From a checkpoint of a small contrastive audio-text model.
Model: 6.28M parameters, encoder arch convnext, encoder width 128, text encoder layers 6.
Training: adamw at rate 0.0016, batches of 256.
Data: trained on chords played on synthesised instruments, 46.7 epochs.
Rows from block 2 of the text encoder, named by matrix and row number. Rows with one number belong to one attention dimension. Each number is 500 + 25 x the weight over its row's rms, rounded and kept within 0 to 999. All counts start at 0. Numbers have three digits each.
# q: attention query, key and value (stacked) (text_encoder.blocks.2.attn.qkv.weight, 768x256, the q third), inputs 0-85
# k: attention query, key and value (stacked) (text_encoder.blocks.2.attn.qkv.weight, 768x256, the k third), inputs 0-85
q.204:477524508516505473518481490532495472476488461465487500474460483454523530496518493486498516542480506484494535479488529458489486470496496439492497506495524547503485518501522473507481502487420512509478516474485499524533494514540451509469544479499501511509469463
k.204:543492474509498534527463543508517518529467547506515511494486494536547502498490494506535517525484471535458522497498468464520528506471480509473563502512512504481507455537467485495523486469525514539491504466507478506494454487462486495500526534511480517524539517
q.205:506476503493514537535527501456538486468538496519474503498501489531496512500486484498484428451465479510509490496475446490468500516449528511485478537542482523509523527527492495454510513499481508441505504524490493496497491526479486478517460487511459507528491507
k.205:493485489486505511489509500521525468519482486511472482536533541487490502487521520516537503523518551524487509519535513532500463496496524495491492474474498481535514515519499502518456494537467549468522479542519484426529477468521538521514505483492549487470490507
q.206:515474516508477498526516522529478528510492475461490466478498480508474538474528503517489472529476561494511509487476516536482482520517514427518518505487490481507496576489507495498523492518465514506480514506468508500508496494480480505478486529485446504484440464
k.206:507502457516516536493481496477556493518541530536474492493478532489502470484525491493505532487503500515499510507530463508531501509510462536445491479513473502450504502545465499472491490457513478508543526506538492467540493465491547466475533506493528489513463487
q.207:505528500497490519524508510487502537521551523510482494485463522505535529491480474471517513463484504527519503535475485546487516516527500542513479503516444496504455523531473525495562449447520475516561493485550524487489502487497496494502482520496484452526470505
k.207:455495522495497443467508501484484488453503497525472524509495504511493464489484483479477498484506487485468518515505515505470483497526517487546521476519506451512546491490505550481488507505509508487496512525477496523482539490425559492474469472493504487462486527
q.208:517512512512518485527466469527537526481513537467478489490474518446529509489493485454504552502488495527485530512515519517510516461467468477485492520500509505526493486529496489505522467453439503488534479474534521493513480492530507467511496507501521488527437483
k.208:528525505504464475487494534481472502489477499486504539474507489533512478496478486516489476491470506499459506466477485476464500525543481462539523503491487503496519500472506542464471526529513507482494505508467492551487515509439505476484490468493470547458515504
q.209:450516478460458512482518532498459495533532498542490525514470483509540481501502490481544511479519506456520483519466468480491465500564504536554499494497480499479466499513481530497500492482592452528510515494539534513485519486489505544476516529512500465481550512
k.209:446504526496522472504485482486473548454478500531504503524488465485524494486461491449497504489512454490517487538491516482476508481518509517532519468527501491517547493501505480510529502461518487500463496499483514534445521501461504500494465486501480471495482546
q.210:462527516477450517466536533492468501521519455552486520490454488520506506501495497481542498498517505529498489522471476486484488499551517532540503470511454503469491542526492506477514465466527466548494519494518528520454523491523515535463521505502464443492503522
k.210:477490533498535466515493480480492531485507510523465496505495487481526476504471491430494509471500473469512512551498503518473494493524483539533524467545483452538531483511494504495538484485530498489483496501506530526451503478438534512477449530504502478507476530
q.211:490497477473474518482487516523483539571516520491527500521503454515498511471503507472520502493510525467507511511489513531478491496561512511549526476489472466483465507500454535507529476500550498522519500492526513512478494477495529505514473545508486456474518522
k.211:476523518514502470476499466448488530438513508517505503510488496503524460523481468448472509495495482494508467534512488499501511493528477513517508485515486494491544497497510505495493507481523475468466488521487538539463514506461518452462468494478491485478474520
q.212:470529511467508504501464496537465508476474506461528504506470437480532496508550499484525542519525533440503493513484528504514494454534496478513501488486536502478461511465477515540486489502535484526480497477504524532533491490525479512494517554475522494486532460
k.212:459519465545507513485485503471464545476485546514542509492467475536515497474462489462478495497486442478479488489504522467524564501541469513507509495510494505439529489487506495484517527452518466493480513491481510546464509495447469447486509477506466523512486508
q.213:529509527497523513487498475475503549454502497484488458510482523499509484493512484451506483499515521522485512515491490505493503477513494470528490483485436474473530509501495501507498478481471500491488487513499543503472561489490499510461523522526482483480459503
k.213:524473469511477474488496492488502505516541488532490483485505485492504494499471521485484507447485501519511479514487501511450455508519460529538529521505464503504495475496453493470532488490508473482528547505509523534464503500504544473500460478487475506503446495
q.214:570477506529527524518511479484536496455482490481491460484504523507460539516509505532472472488492506579492500468507494508493524498437483505462481492493495517506545539499527446508523505518408514465528488537489495486508490521516477495513508493530497522561442498
k.214:541475501521501530514525554513537465548503463513469515472521543527485482485528515527505490519500524488445549461516486506493513498450498487475510495477490477501470483519496504497477497541470526499509558497529446461528481500496530502497531510527476504473489515
q.215:485464531516535446510498466500500505478486497466498477517515513485507464495501491468470486561499503472500522490544528522522495485479487412492518510487529480528528510478535496503483498511444507466455475483476492507517502476472516464485483484459506526481443469
k.215:529497448472487548486475528508497478548532511505504477481505517488506510528521517558526495475489494530507467491462479485491484504523473518489456527499488552472473507480481490497492497483492482485555502494507525513515498525577475519537525488518532517530513481
q.216:505518474507524519512484505481506469513480504481543534501506469525480531518505497517462445472469455486496464476484498447480527504462527515476484514525522524500515511507521470484487511548458545487484491499465482516516451550518454503548485455537508557528520535
k.216:517470524474493542489527483534532469524474499475491496511551507487510492509537503514510517572523541519500502506526500504541488482458513483445520490450523504531480460536496498523461499521468530511488480517512479447522467507535507500506502524496514506488526491
q.217:510471488476497482481493488494489520528474521499552475547490445505489495475521518458513508477526500418501494488504547511460468459537517489554523493454495452533513509447469519510511470543528492509524491506510529486526496484489530531523509536521510494472519517
k.217:481533482517510529509494492461488537454502506523498499484513513506533483518491475510481508496485491537526464518501487482496541500494475519493494494498484540461505466502517491498487545441508488476454485522511520519450528521485476440485492480487485497526490513
q.218:464539493479489520490500507464480486502523505545497551489484511506530502545489478508527516471514476528514437526483436481500506491518517586490467497515488532474472500532489494499504480470554456524529493485542512517506518513524487522493522491507515462512546510
k.218:468484557497517471491507495517462523473475498503489501507508473492500492476465496438484494497519464465491514508483534486468523489521523505540525473520518455530538488491518505507534506490507506509465502504481514531444535506456509523489453511515496472492498547
q.219:517488488532476498523489519539505541523507516444515474509483465474498504459524509472503537529489535491489550499501556533494503498538468443544537499477477466530469500495487511514522469481485519508502518505484507505492479476473532475486480538488483474473458499
k.219:512527480519506478482477465447505535468519518512515507479469499520501474517482461493485509446471496510524477526493463503501500506549442506504472488506482497447523523486476520465469513483538444472529489500510532526503508473480509445471506489476489520492474496